config = dict(
    fused_qkv=False,
    num_experts=8,
    weight_decay=0.1,
    adamw_weight_decay_other_params=0.01,
)
Rows from block 2, named by matrix and row number. Each number is 500 + 50 x the weight over its row's rms, rounded and kept within 0 to 999. All counts start at 0. Numbers have three digits each. After the name is the row's rms in percent of the matrix's.
# fc2: shared expert down (model.blocks.2.mlp.shared.fc2.weight, 192x384), inputs 288-383
fc2.40 100:521516437436439509594541524579518554446565548502435540419430548504526476507582470496604561458513491514524556566566585488531450558524534557641460484490441479534530587543529471523516529494389551535516509421454467626479469479458503517534577542476591529511488469522536496416441411520581455498
fc2.41 103:512514573486486518561490534448406544517580517620466479488470514515501404583530446486576432486476467422495490480597560525544474464536495420461473475537545486561650497566454448537383486498480472502515448539542521488518603511571432537656477522472581467505510532414480530462530434502566543519
fc2.42 100:516571545562439482562553433541521438438410527522423496474508501530521565516583513470424605510465500510529572463482468482510496508446471441516572462445531461483580569566522541503571539487492541515571402444408530424495555500551452488502542539518637494412548543455418506533612516578544499405
fc2.43 103:481596519465541597551557484621470460545488465577498458534525526510451593496519491554602534528589557508479489485520498484491502532538442610604465588481458559503491570578407484473541471579504544474472553495544519517476532519485457469605516530525556397559531450492533487619512491480511487543
fc2.44 092:556430505524570447458459422528491527492469445538414512498538527609518461543524510464583524523476370479470481563539436554560476480417484515466506426462493510537508538489497601490559593533534416450570415559448500518469357475479531489452525449540597418558441507508554551553469526573429480560
fc2.45 100:542532481579467544576504461417496469556564460452440478475488470538550434460545473519487557542468422482512518484591566445500428489467452475483454395385551501457510499519499496468571467435534490438605408399500515438456479542505507450471482418576338528541502485496512492509386458485525520546
fc2.46 100:426528496569490480610554444404520525589460508444514541502539512513456356470592545434519449496529482537490505386437562500528554506449476594488530413427510536485489451572421438521620491493577520492509591485513483408499460551457536542497442476409508490469493440456561395506444484556547526534
fc2.47 098:499467457445500501489451437503471438556449496550457471428508337429452362351548441488553537474487525523516584568598538479554478483423539536555566535528503427527412579533433504556478464491521577493481591552555557455459480445427462503525551470568513577550483570520448486471529505507434483566
fc2.48 100:514481505532514542437435483486478528501496557467449530428536543557501463467539465597497484510477499440483483409514590532442485510470516458563547527425472575472456550546442585516512458491483494493601482515473418569428476385595477461523571502403516477534603536543513533490516477524498540529
fc2.49 104:479528493545550465525531471564521494450475546417511407512460514428472444497457495566536645519453543542501428473456525513480444505468539525512452424622514517603520512643485461509520548495549438448488440518492482518576468484453622543483458496496564536410528527522572475457492545504430519483
fc2.50 099:506506550574541514387472449513503508519524538502552529488632589493449566505575590554557588621535498429494557562488555474454464492556483549418590527440562502497404466512561542475477553494500594524571491532533429531394562460547504516567493504545398457491426484469522510484572545505462503436
fc2.51 098:477531461563479453557453481448509478516580541541491586475357489575498443506446514483545407470520504384455391546413568489544543523513476436605396411397495510527459514485484635646494497435459415513530565490504529452546534586510578593476494526495525422488536525450483473540482520517489558479
fc2.52 104:421455500479508536500530500539494458414481543494415499499473460472566490446503532418497483455439588408491492460498439429410468470496467450587446498475483532480544553508484465439505461529540543606468568509514440528517468471476466521484531551536409495529552523445516553500448499511485403566
fc2.53 098:538456442456524467451510519481556462498469516489481523543519547549495525468419494470522467555497501557590427466442583487436496471484557454522423431556551514553597468468510484486471551610479426483490629396477483557513572498510534460490418421357462524430554545497476547548549450497513394461
fc2.54 097:507363494520503512538534614499569541546417632559492477463504587517551559535530527471514522483491544641458517489486465450582502529514523468457571506532472546603497499443535545481551417512502520560583512484558553611501505456474553531485462415603476532473478448537576523509503476501547498482
fc2.55 098:561454455542534450515383440448480501427399471403530511535563509475560500493554524497463485512545440451604547556542580571540544547532582539566510548496499370507546515470621563539419472556594479507452502472533503542439552500442485443464535548474515501403515621460433501537454464367470473562
fc2.56 103:425430532463440487519471508516541539558383493551448429483565434404450565499419514467599486475347562441620410412543491468506525468550567525485466519601455503492549553543590445485476516517463466553527552508481477572498577651415518473463415487546544479482441512573528470584498567520538562562
fc2.57 099:545506462423518493457484484511447448539475480515533559474466468407506503479528537479523440465539499554401547501539494548514505569511509532514483450460588554559516476521535553529427484538480488559467551546531463516574416551450485462400557438376405484492453413569498500569551476478467448531
fc2.58 097:426496414520561502460548505468531564510507505511505504569536489496412511454512428482454497486591478553568438450481413601522490456501440538528519522509510493452599428516541459404505488465517521471526470417549533532535504511574530444523468576586552388500563567542438457497510507481545505483
fc2.59 100:482538480477538530457576477543489370381507493522405527532461489529463459441521367536470473533513450473536430420488526516537535612494450482497428470580474551485487430466521538508477459412432513400406406465503399429473500513557488458466518453502477524531497477414473537557514431531551411467
fc2.60 099:449513476516529493540570575497401506513460544453546645492488537492446604476449561559424532500393569480524485495453522543480487504464553511491570463350526551421572510514424413439558506519480569453608532567485557496529499593475516533442549592378435529581560453551524533457518491520523479437
fc2.61 103:463580529476505543338527610416512406490430560524448478502472518481545470531542414473476509541588456460541469539513421519552516494506510558489458453500473493519494525518409591552535545570523467527405419443559458529542401496456525475509491421481531462571583494629429531560449474513546604556
fc2.62 094:528489439522455440460521537568562506461577452564583441507552517416518465543463506493591457568505561428521608451551544537542470422428537453486504461438499459625548464464448491505415496500530493549494534522492571465464435451441473497559435563428503504517463463425543520387488545480401454485
fc2.63 100:475415483428435508480478483548499517507552429559560544453548559508427451484559455542496554439437556509483421489598561510503493527510464566414445555530557388402433447566544490485515523483528523518493453577581496520506456480457485517548500468487522434472518590604502491528509439485442511534
fc2.64 096:559488506472553513596552480452530492500479520543466590529506490422507510562448457459455462490456514541476627503544460525514460497520505512473474475558500568523529398520516502448591434481541566459524530480520510536479460486523495523564430487556463491490497513470476490545498447467449637472
fc2.65 102:554446518525503506607531581548509468522539501508473488561417591503515428484510494451432463610525589598422522481453495496456491512524488527516412561442507491477452562513624474551512536484508574515486457472499503446557436501500542478523442534453507517506493450569511520456535585515448590449
fc2.66 099:499546467483436531576476540464556563534545506507459474430452509454498464490500505504512501506445496523529515476508526473492458490529478473440560546413476493582579452457439474547519565448496520489441530477520482446423434464583482565470541465505357553499457525457542555504542424542470541560
fc2.67 104:497491540578434511452544521525444558456476476489552459519499483544450377460571526453556489488438469516468507456575494548450498488459543520382397538571480531561335471485530478581451505505510483500482512480522449483493652493561496498554472511498496457571403577603544482437512445538456602457
fc2.68 102:492567551506458474509497629548524463562456454442518486552529490519455446507521528502549532556496557545541523465436424541521528536576607630547478572632537516409537514550549402536530502503492461451483589538439447590558525548543476472518505433416492478410495514464521560483525557480516412524
fc2.69 101:459471475419438542383505497471546474585517478528596409443567498561509433490492578500522442467452522489440465534450549470460556553497537476516463525531475440446522527483455537502456446466494480517518430454502494461452475437470419596533539449547510489547533460537433517542379505557497456527
fc2.70 100:455451554504466507529489597515480518511514495469541527512483457519543557548458512526526483472512477457489518616549518505500573455540410518418488487395540461485505525507576392459473511570455485443548437465553509419480524464517561507503499453493458455510564538518444517513415488515542528532
fc2.71 097:551417566570551477468531517556527534491427355498512547483515465549487546535493482529521546485492440507424443533431480518454374434432577544486486571560515493591489480513563563525491515518547449543544422580603419460472468556570547502458517516489499441484489561458520473553544450533447433551
fc2.72 099:494519513456483392513514503505568481578484544512444564437570494465474534499576610486471454484439454444485449511544499410458443457564402475560512501586485580407456566470568561482485487556467560510487452507483435447579457458555548470514462458436514471586502464465494451436487571484447448529
fc2.73 099:530487512505588449399603416516385554525478484459544565469463444405580559471512525482442538520579520500479584504452633527571486442469559442476538502537496550549447501545510559513491557403446515551522424465543533500540484629428526575467468523424452409596462440422576556491449474530515570533
fc2.74 098:451499508534547495414546497393602497495475514513466476556466581514501613479448471481541536473479481407453483530545519494617581508481482379384411522502461459508480466524390480464419458480418529494532521443481537601566524472487444560515437452534465465569410498538554463565506583483530532499
fc2.75 096:461582507480578548485521452458491495405506594479514418464485544525389501532481468468522490523455490555472495560503569410499484458517540560549534482516594574405468511526520503525491454420565543554443499605435549419535568519507493477607549520542589495509473528566556566452421460499529428621
fc2.76 097:431543506603491526557505514483518550515538506500485454435424510529550465538502495551490548505396607530512487529455406507563467462481498498412494504535469464485490413503534548506504450529542490477470455566522548506513506613473547451460450477502568481424552461554492515548526467473463452535
fc2.77 097:565553472574447520489615421539483532537489520531512465465523458576555524501485557525446519542542380507500606467413501550587511469448467494448528517623513481485562457476441510503541442528488471465479485455496576462517528542508439514616454437528563538453497593466520528545444483528450517518
fc2.78 101:573480469486447442496492449555521461455521510586554526522501522529479481523480566469489542511520534494604555489426521442475555539491577512488483620381488524545525433492595507407520555540446479513545608516507512538479525466453444417522507512449435468484476516510441504453469463428489501451
fc2.79 095:550423469510415473565484427380616409401483578507408520539429433526441530405423500498510520472507527470539418405519587556541510527511516531395542471519511515489600407486382490514487427447474502548558517492464451501431569544489431469432528413506416460547577453590480569505543556482411504441
fc2.80 103:551603511432492504469536508586424455404425435535501473505534433486503562546569521503541471508509503515450582435531600511492450450510530496534541628465457597442516579544497444581487523546488445515481511566534523507500556552491513611502499499473558399545431574531455427568487462536505538527
fc2.81 099:510607497542479521452459519570552399533393421504423423530493517432503442457548567499478492500557484512497420512535436542455456406532521568443542509604536470493372586507538588508474472533444566547499467569540484520447578440469428549589471398529455467451526552439483477464510382465448498489
fc2.82 104:504443478593497484507495481425496531494464535568518458473503451596438495556569552454540428441482494464516544369457455481559487505505378534597530559552504584530582541507507454575421563489437529447484398488473467475479419494526476481443476445463518439475550513582587496469510547542528437522
fc2.83 099:409448476500560445562522413513492511561428480512525482541564472546497559504527490541525527394453490518567429496470494526474520450478439488583530569402554391426523485450499495460436535536437535471375513562515516506511561539464518448495516496524561483447431556517503509490542385569576536532
fc2.84 102:578457505589509480586516589499532503430471554520429528533513507535600402493538448450493513443461533557489563484572432484475564477569527477534395522607530446521495474476543542474462480541513433530413490513459528436464528561557531504463546467510451424476415507562483533552518512573435581474
fc2.85 101:533574363495592574496429484365475492444504474577494507524499467531515463493539459518513461544504451614574477420428572520546445456450467440521478482467467373488466663493519521501432523445488556528496496541486422574454443497487508461520539458496581393503483537524529457472500490507569462494
fc2.86 105:533404449497488514430438528487527615515536465420523568496495476493447461593414517457526475529511508546502392383501496487443492461483489521567458469558581512523483606495563543516471498431505443504544487507518498401525536536487488499546457535427474511550459538535510493442493533497475572550
fc2.87 103:464578436457514503436514510451541465560391592383577577523523492545587491535515501483505474456569577437465510450584489450523554564549521443446529468455537438495555539506509489523435433513535482476500555471463569549547480511447471544507521495522566609423503450400521531502495529447492511479
fc2.88 101:520448598514509564480487531477503545510474452453508490508528468485566507497404483491479526520519468472578430438506552509453529426458503461464431411609502508512519534503517439492585533434575433606460517457534488511519516525510391484488496541541433580602556506432457479504545512516516524467
fc2.89 094:543568470483414441501439458426517483528478558412483477419442483466531499536515523600464509558386568586485417543433524441490519575470531515492555555536426515498607461492504495536596494540450485522562426493441556529456481557493550515543484502617506455539477477481551551518515657544535478542
fc2.90 103:531500517494541495494495636477415539534531479484526426537510547573500498484466453425524514564515513454508526526521478497490537415510499482433505463446453443526455536521505485481519501542533496502566455505472532505528518511482543545505498474574542535484369572530436537415576584574516502623
fc2.91 095:534604480593523538645464484479583577494465527561568447515556463477486448448410457464415552543474527492462448453519489486556454477416545489547491476474514538501440564494447477406424440532518595457501477483502453505573456518493451473581481531427522406543530472552604416492534528500530498472
fc2.92 111:500467557477510561609479489546571451562491456522509556530548546460537439510556447525479543485533426408445518565435529465527463508546531420503523564492525492560586510543518444562507504516595561451480440532469481493584487456420445541477520600383453585482523578516509538489475439513516473541
fc2.93 094:521482520544534404393467484430408527488394552552641582508570465496587464542455570450476568439554476457565615604522529509489507467506538459536522459531431489508570478483580440585559525551593396452516431402551534492532495512436488479462449516555479483549599451508475438512431456491475527543
fc2.94 101:474495544512511432526557513490422516412480548478447459478487501509408486477522553534488450544406500485429506542495496454563534616477495510506546451494529568480472490442465530582491424469578586483473650539416528542527425501437539577442524519485490564485573517522456481510547527523510521470
fc2.95 097:493479509606474486497456505470473417412527411438428413532493472507330586470394401511532431481481402520444461456531462503448428541469601438479556479593525570501397516510500498528415567495429515496488423559531487480554558544522519426502544532430387451518470455479526480548564527489488502469
fc2.96 096:506556516481503479507458544528548535577537460494537512511509538437468587509494529562512401511513527437494487482445433456515478511427426396552462466512551511552527475528453526490473558485524442449520564512564553464523504379481529530536601534522598553497416557441419404477466581481614410487
fc2.97 114:460562453549550511543486478563427530565561488491485559494449574449380454455439502510515380485434426454564489571551464485571478522517462473523488339475518512493471518531500456489543513477498553439500479470432551415608403473564488461493525555472591596526552579480517497521480534517488520460
fc2.98 093:582422561446481463530535513504486592465419394491494515511487482492456531533481495421518523505321512632529499461514535504477547548524476440489538530473459541476459473550467466473530582486444482560543561431531541493375402507503502565503483487505488513528510390492539555439450588433496424414
fc2.99 106:506615527449524494567524389470454556457554468431530482513458526487447519486572545451483518466513434472619497553592515500465489487478596483500562455503461484522583425480521610425524469413503522423471430586437578497504451538510478465530517562578483486565534424384486515518426481577523458480
fc2.100 098:476479567526463395518484470536483539571529529445587431577492430528487512499563480563542559485564538498507482548495455422559541538464502375408507533495582648468400494461465524544586491492480465547472478461541462478540435515568542568532532464484551415491465447586582453468553389569530528468
fc2.101 100:541575593565527485477449544533536515517461518426455480563536478421527497528513595498494477410630413395562487528465373539510486446526441563404524493460454489562521451510537523478513515443541436485488593480493499539351472443516609476536434516490515508476440547485506482459516446513463502450
fc2.102 103:508548507532543522404512611504556496534531412538552540472597558558491524494540598466473527402472587541498594539521432515482521464559456534496456423531479517359477441439492486515420491552453475477590408490483494556451502451445504365459461487466544426399476444528442434451521549545443539540
fc2.103 101:539502533487539425449541698547427506445521560520375537500406534510513556542558515489579422458533514594524446440416569501436436567523465515412465545443539550498479512513362483412421492547463422460380510487492484579431488418639497520458498529458454576472427576528482462470480514526540507494
fc2.104 106:609484520462517528455520370587608517507528437491504470540498537446502569560522521469341575446591516573552582578460497410489466509523363614522461499483506466435504502476446530510439569445565578500515473536493496450509573520502415470629486527551504555533453432498481600578546534501517631527
fc2.105 098:411553503462490532485571560505504457470531454462370444405565515465453530580500554479468437513574509440561526527500512478415510530477540530509436470474484498520581512444513480553446498507492569434489470497516562476511466419415474517543507526516503571489456519493549628452481500543483564521
fc2.106 100:464493461480425494534468504447560537564609568499505485479503498420572479530519566550601541452580423495419547522487559422593521485485428446487492546528477483454490445494476447505501466548454553504561505455497454490526541550452601560517446522403536526478516455484475535478427522539542588536
fc2.107 099:446487514497588533420489508499335619489459469581427437516513438483568488459531497599487393494510517454540469504512386528404587539587554597553497532472468486523458483430472404421541451583540558504558520563499463454556460492378495457575528545498512461549519464459484517526454496514489504500
fc2.108 098:450524552521471575517457573467441466581544474553515508506558503443525396483472488485578520494561501513531446484476622507496500584477579551527594577481574648568456497490604452451481471499537463503579532494493489442516571596517438537494549435563472484596503552463522563552464551474596493442
fc2.109 093:486510531478573554527429574523442495488487470500493552542525532392555601482462581478352478504530491438497558498467516489454468466553462470481383464550506386501386434503599448559528571595474548394510509474489399512524478571509458498486509594441530466556504518500500507468567421510530519461
fc2.110 096:464452589444473508549423453496551489470509498449512511504498477535500603524456538492442479449536474422429493590556466487481471448540561507455557539568521575494498505545604576410554526516497502539454571478478528484532411481442549479454494549531564484489572460433615579462444423416498408443
fc2.111 097:574552629520530526443483533541429587474468552497470488414484438541522543520392476449507500487460512509581541511510496501482559527562444472534541499474523484537557499495572443493411476576497512514475438506536484544527512597519605476481534480460484477498494515498596522446471480555409466548
fc2.112 104:488497476458459458525544459443567489567419508536430480451488523506582406442454491565515530541475514460435530444531557500597564500479544445573460571452506488617448549501430487452508628444546520541466489442519537464531469427467598514541529438522499500555582507503515480566542577447531473565
fc2.113 089:537591513411504492437494562508579473563583555477420535426501486563513550475518556516483547522585479580447531566582478493408469475524548444497469542510446518524579495514523440492561476546499457554518513468558521502453494524493522422423503554533479530487457486377378423571608598445431441538
fc2.114 106:579532494527501493508388533560480505588457543473487456472481511482547547540525465547448474518575491518477520507513517485531503424405481531496450462527502559447518530569548526477606533524542515392486588396585535499445466514368386453516511476568520477469427598489537537478532564504475540425
fc2.115 103:405520420456480433531469526423489499503514512522549490442510552414382461576540488498530481552538523525489417525458476477465458515485444488492525514520536501481468437493552544616538497511504500455464488458504545586527572586512431468495493549492447569571559501540508465419517597422464454572
fc2.116 102:491509436506530478426538390502436523459500390529582529451493523481588474568564509516458452490485500505429552506505479495636505457481544476556489522541529522485449465547484441456618445461524408456543540534483499586403534439523491516483490457484492559590453510421572491542495510518488362458
fc2.117 102:479369482517543433596474422424416519473522504523426529473500463479443569547392458542440497446520464524483538524407509485529524485472405425465528424422553436549422555419470438461395408499488456520556572508447503565532536507492512424516482480434557461487420496540474411423419571532548521517
fc2.118 099:490467483437475488465498516446443437476492617569498503542424511535455461572594507501475480517479565542493383484490502502554506521457400527516499482394467535456454548451359485500534509535436385312478484462505541422461518535606526508555515415522567439496580537424507560557493541539439478517
fc2.119 105:530606436462514486508436547468497550442470422526566484587539506555450487482519420518436433538469528500398509584406447452413421525498476490426520464558461442493430502518518564427527497430479392518536565468509588523446464563508546543421562610461542508424421468429484448578465397460592497469
fc2.120 099:523495541509562591480476553557519510527509531436541448464471496476434481505426494505555448483459375450505515522477545500527506520456474476503437497410478489464506474484537525436467515420540426410493437569520429444506468397567436499402530484420427563544490593440569515449439476546438513443
fc2.121 103:506477515481447486355461512591544522549628524508480561520568494390494481506554562532461461590497413512421588510530534481466463450559533439518495520602536430484516467537522513551402431638403457478487464482537567447536462513425471456554470513475522529564480523444546508459616503524496497427
fc2.122 099:574511506461466415476544443396500483436502483607535519524430547552473524484462456497597452553495509491496437417538432493502506496490472474414468624496478469466506496483542537376456504551529517488485528494496535497456447514463447464497444448588471562541462464485525473432481506490440466459
fc2.123 105:457416526494478546654512479452526401503473487486534426517484499598473531536493442513541673548542480497437489455503513469581512522605537530441526501503521466494414420474580480587578447512405473526483430505478586425426568460645538439589586589536525535457491398437538470544499469535437534444
fc2.124 096:557521564545393569406490501588512444467505470562491498521490568528523523487554562472510477507522556495480561473418469445494555471549428479495534469551478490497549535436446483536485561448500546533535445460493534551479571508522519592542540458599495493483519525547462559553508572544515489598
fc2.125 100:404464472515512478529503514611500503395419604461458598542467523503570462543512510501597595474519497514618415508571432546451533495570462500513531547455555522488560510514436495517464508509507507493525574530540474549471557580527471450463477503479474461484452490515470574593601504527537462550
fc2.126 102:514576552373517527471456546531546477536448462512516528481562439474453589419443518553463465429443484484457457533575502464482505472472577526538482435590528409423521467552462533518455507515550514525433520524429508418559549529521442359495415508572593500498418514538418385379510396471524524486
fc2.127 096:471480455456557498552417404614548512567527477510505428520546507502535444544501539416495545611605552519463530522502463459564458486460472443476519551541431383538575480513585407537523534556468449467501497499443539571461504480527586484515483511544372437452466488481590538435430570527478533494
fc2.128 100:500369457494526453486488453563592493442459520474480511561419429581516459511542435500617465510512544445608471533486548521536511578533517515438508445490485575525549588464572509489574536560538493523521572510521433481568493500481463441465540505504571554516511552453496473546382471524494407509
fc2.129 096:505470565438522463499502455498515449503525549463446463443511556468547570467446490560476499509402501439476477469562450486435532447463597447534469507454538498461471451431513503440476517478450400420432494475524455525512463484523493440445457509502487521418495481456443503437500512554498389465
fc2.130 100:549510487525514487522539481558576507475434520468594518492500463549449490442511571452497493463525459547602524493501431479503544495549518497539482449557447503523501516516497494496526479512555485528488521415427573503532512495557481525539506470580437488581481621427584554508568503464496459488
fc2.131 098:539470581498569442458434604498501537563512471520543515478499486586380452434518433541419433523426537504446460502502514478533494529498505377539465515420534474518519470543490451388518473442438481481461467527480483583522468579495509532506499452487498489567572422431455510517424466473471519579
fc2.132 102:534502524547495446471514553495443494546486530515558589478493512483464542436541454514448473478456394416455443586517464521496454532531482525524514487577552543507574427412500506513496442501505542472362455604472512431525415480536500499494465513482436593528476432496523523528594578455519503555
fc2.133 100:563571475520537502502474472497445548553533517441549532477503553548411509524504519499494528547616523429490446510543445400517484531531477583524552447498470508560468520396494579515456517526520414469588520553528425495480477541499532551524511473446448555540423476537488438503530533587470570489
fc2.134 099:523525468506436536617523420515507525449468544472539490509566534441452551479500479534463494478519561486583477476398450546455484636552619490548488460398561497520392460503412486441471624443462553530485614540475459402565461479590371570434478514446441539471489553478407421456491544578464556464
fc2.135 099:508535523503487508467481456545552509521493566540557583506427488486505524524619451486520517471390439627542476488485551478420516504542639438527569513563473644479548480527494504459588506535594602483447468501443553488575516490455588498479404457542470573467509504569515561497471569463492426437
fc2.136 096:484472568522506459495461578601475466388632552477579469525443580433424464571526529535535483505532450465511625537537403546570480570501640492503478495505494552478507519550529474505495423509493527582505466427480526503456588493497573550517525543484428410476595535550393542509518498503490580537
fc2.137 096:535599429513553474541496633525513495390472541537489515528494506508501540498475550501482503611540519467500521542533518476536446503522526458515573562505523493491505494439514565481537547585492484458569512537454518505555462508402473460442505481560524513444534488593510477527478482496474475541
fc2.138 096:523477441518476457571485504385531514508391506500499505440500319423506562548465414509450521577522645522547493437543454533564489452466444441518489417542531534569521408430437479514596530497406525612400486583548524489504489514480438521528556533453538497470544503484416440528577445444394510514
fc2.139 102:573497472506489589548509410486459552430560503512534514458592456503465423417496468504531496523571499609414425512566507526495586487502514462554433400515451514566436511507440517473513577515484537541405433548458552441494526451438526527465530649559533575475580478459524413476505412488411501547
fc2.140 098:477462435487483493478463448556503514396595407500542557555521539521499518508443462537456470475509584453481476484530472476501417532516457543404521468435536450463409520414551531488466473535594516475456568602543490589395493512617503560475540568512486375489524508426424451459445506437478441546
fc2.141 102:406385540443438562537488483568448478513470522535559431548494534482477478620447521497435401457441627477404465449415395506466495552531448529405515533450441412475462507553460443535455491433464469434472481468449529495573429518478517525445513515505471464483491487508493487465511458483496458564
fc2.142 099:517433453536463491330528574453491409580531416527578462526480378484438433474593533548480447524540565531557508495571426473453456568448500534425452510420484544553446490476586530475442506532545488546593597454490477429489435514593599585387488498465447560496494470465467452533516468459471591517
fc2.143 099:516469526500537493635465455529446491494548481425543533561466566430492575590407480559458430456438561532515524519531537492491486527460495495506467504511541408520559535592471501643378447420432444587533460491597482432473593537467505518477531457521507377504566483528428548525485525484521670593
fc2.144 101:622397497470467464543533491584522559576595567469559491500478555506470576538538434499523337615501437424448525494483427495417493529511493559543522547467388500401475482520517504513528517447558468378493586570464490439486521506492541466529529527544527556569516476441418540491520445493448531458
fc2.145 096:449532496522567514461570396522344471507452512484498409472485450461596470475502439536486462528458417498428494504453525452461440498470480515596478450525519527443462592481470418535504489519489467441481485523453387567469557478570497513539583556471429535465536518476509494587457524518513503516
fc2.146 095:522513494553444464506564433466528508448512503508482508520402495550528583469506565491520514560536523546469591469496464579592459427456509432522536433555423453481504492504403506543434469562481503453489489495516467507412523576510536547441567506483548451510421502468465526498507486450557461481
fc2.147 101:536495444416513544524549445455525522491497517493456411423527459579668443490503532505563441485525504484504458508456513530463483562441485516372514497491479374550448546451444454455466486504451372490460496485548506419547500442408486445531519616474464461582511496413447383505472525550484476511
fc2.148 100:461626511491589541412559566499584520501531597516557521562461555532479474459457580451555600553472487570510418581465459593440480457519516531470580605465506482485462464455449542504480501492501577436536523559478567502580471476512456531492489394361429475502495499451447514506499391519422509502
fc2.149 108:552554496456536516460478499540501494509453601507431491486548536469472489470561503550515485494475498509519432512553413598571513507527464555412547472507618437551536593464439404583478438422516468569508524495572505491521445549451484490425476395417547520563388520459445601479514494543467487519
fc2.150 107:455462577553533581548534583406447506475511505503527530533499535443505541458526512518492419545464525534523450509568493525514507366441479553489525539496468557476501506505461446492561506406448556539526575495452560450553471562583473507539522487326441550548451471527557518480509389539500435437
fc2.151 102:454430494507436474399581440486458500606458561555480551504486531547587462515449458477451486491497479512627433482566498469629538559472506526557489445481467470585436438464537524609505484538448485536512519559426546500522574461511519504425547465516459531490572428425500528443532439487529452518
fc2.152 104:406463471419537518481466531511458463422485575604439475588600535504492406502535508423462477333470459534383537495536474507528515545505524447447476471586458474518470532489482442525639492538444480467494463520571468516471491576517506497488536513346473530512475583503413449454564573511485537426
fc2.153 100:487528517542489523484523457611538531506544481551541429459429462407479421524514503483422552505376515494486475571457450518504466467422518513549481397488504531533530431569572512377478524485520490566564503376507514575603444483410462482456488473503509522535646432471480464613447526514527550487
fc2.154 096:540519469556552545370474506450500545585534577457505478519479493513537465520433536514444463498375615597418483419561506518580476494496467504501512517462500449523512512414534546448497490490540514511503496576504501518488363511508480442463555397500484499441505478603477497494537445436543624472
fc2.155 103:569537457515502507460505530468559552474454397536467421499561548529499532496468590555382480479624488481547406508471564515485434544476586543485523386485510616468441492537533468522492543509544494579417496542547512474457578509554499487452547533574476377506556486479497507526555494465469474600
fc2.156 102:514591535472567509534469415482516527526565468489483477499465551505550483514479493478641553518583385483481509519398471509451492522450429469575386492474489508473474408501439522477442413444477524436564444553563480534520454589526445470535516454556502422500492498497420452473440481503491529519
fc2.157 099:503532559534493496512472549477526526427448598505528667471524491520481412510535597503488478523555565521589497455409542486455535569530421576515511427511505474517595503547454503407603528496457484575504616528471524452554569416506524426550441410522549528517483483489438534482521461481485471496
fc2.158 094:532485485551500528454564466479620489536602433416495523504415521510527509560432450529481620469603532529497485515479498496574435500495562477398510486556468452496523454481503556544510590425480503583480451470463442509597390458532471636500571503558556547476553431497477556484483446509437485499
fc2.159 098:467458450540407477619462468457554453499600429507563502451505498483540471493541437469493484486553506517534423502537532510488522551515500549543506454534568520458495562458560504425528502495539449460534516529466508529407452457515557425471512466544423462547510442423522532444415538401521501572
fc2.160 102:469531426459523468473425553449527463442497592502373504435405527515574417490559530526500494441514593487429436458523466478490401600449493418501475585599519491459566497484442538490524499506533524529541518669529483546568641446546467521515516545438379546565496534536557499455441572492531535484
fc2.161 105:496558485490481539516595478517381530527469445483486559391462463480449497472514488536528383507405579531496544543569469556484559495510519533602544489437499483508558496488518604520466513543615492487551460463473450525490604491408525472445502515520455539437456564477551474472532515580537442509
fc2.162 104:546501472498493514552562527564524489593513496495546507438475516438472538446420461549478537455565484468474525520509464529507531447546510583496619558507531511482426555487464537516543478477494474420434442414484504440488497529439440485431515543462630480467589560496480448453488575545484421523
fc2.163 098:501453540533491479534484568529554504461450586506376498560485445529477404480555503430439570467525483457496458505452618472388460478432563512482457498451576541520361535534432566532393481557595468444558411492514497488502551504470513466476605542551429515562532577501590486503494568500519494512
fc2.164 095:536569565427481489480468509496495475440551545455600496486556595454530415445459413549520426620488509578495459447592529556538540482521436470496405556568494470510509518594564516370390509512434529441426502532518540431537482416601485456491509438511595597520483456575542439583512510512474536502
fc2.165 098:463451457448541538644505506559493485641396460522538512466519520498417414451588555464542545412503512480403406476454507459485598393461516529522462429450454457488430540517503476440534477513542626414503504434452528579478563504545455535437571537563508437515510465645491451473579449497545551572
fc2.166 098:473512528521424498504453633460468472484499466467428569532423512607500561549517448567421390565520504456569507497493460493557380484465493491541514475522560478429501539484527499496482504517539498476510441550512455539512549543554492504485470511529431424467501488536423445549502549442503532552
fc2.167 099:596540548546480483523465508483466448522503428471589499551527493479410523493478424462551477538513570501392443541533516502523501508486463471430414527398567506388498494501530484529499512536508427475531507574479533520518403526453489592507574566410463534459523543606534460516533460441461550505
fc2.168 102:559408496419495458577424483506597501495516519466507549468473478574481548587388538546434475543476436470453417438445514470572549531508416578537516451614492509470506420491533551559473503502510553553444467495570445549486471504575491474450469435501496584390449444499432489504503528439538447452
fc2.169 097:508458548357490484544611443552530492535501545512513482514394426475638506533510452469447480504430508532454535532475484539521566455460524449502515618561452475449518470493475481584423485472482551583531599544396519428487489474492496445515496576456564438457524528550565598530567493477531500420
fc2.170 102:487397476476522532527541502488466522638520395491434579401538493481517674555516461501440440496447569505579541548490439432624489575461519561476487502522415528538583512449466527450475519553514473441491627499550503504588557468398427505532469472426493455534459524505468528481510436483463453467
fc2.171 096:466523511469519487426530490506575520553519486438554495513480430584445582547508566514537541433491535418590332509461495487535479552492543554491475417480520436456420509541460500457565484418461546514470543491505457500452551537469518587508420495432552554478520458451472510498531520521473501537
fc2.172 101:486486482451545496438447597555529502531432438517502492618545417460540448561441570534487489589606443507431487464519432502571446479529512576532540510447539532525518530541445421487441526498449487509567446485472492513518493469490572552475572570483507484522496517541534428535578508540535395394
fc2.173 098:336384512534507547483554552489467489568437564505512497447575593500496465495512485426508452522448517538376513542515520492549472407490503481550471476490488572529500526567527525479507422494482516498401478527461432532506597506519462430528466504490342566464535428564481505477509395496519622528
fc2.174 102:576632588514488557419527490467450507522459468467597446535509475563499522465521500475448515432479494575406468571498562521477471440560415437581506556525428536481492472513585529482456511500529532482492490479501499532586430556534515519443499441599470641462492473496532569581584505437466488513
fc2.175 098:526464403466492472513478555504489492541479573463487483558514485555503539535551488441530367512611437559471442498513543541450490491500491432464487513461505431449432477484559461485509490468444524559529493424497538435453514490460482478514449395573521602431650493524532442428501526360500560465
fc2.176 097:439498497487456561432434481499439572529474342529540477518514526531501490508455523520593455532539597482496538526406508478442449518501472541457560574456444596523454550497522544508567454510494436425561516544484396532471585506479504459536484415560497579453541541493497524583420429482525559467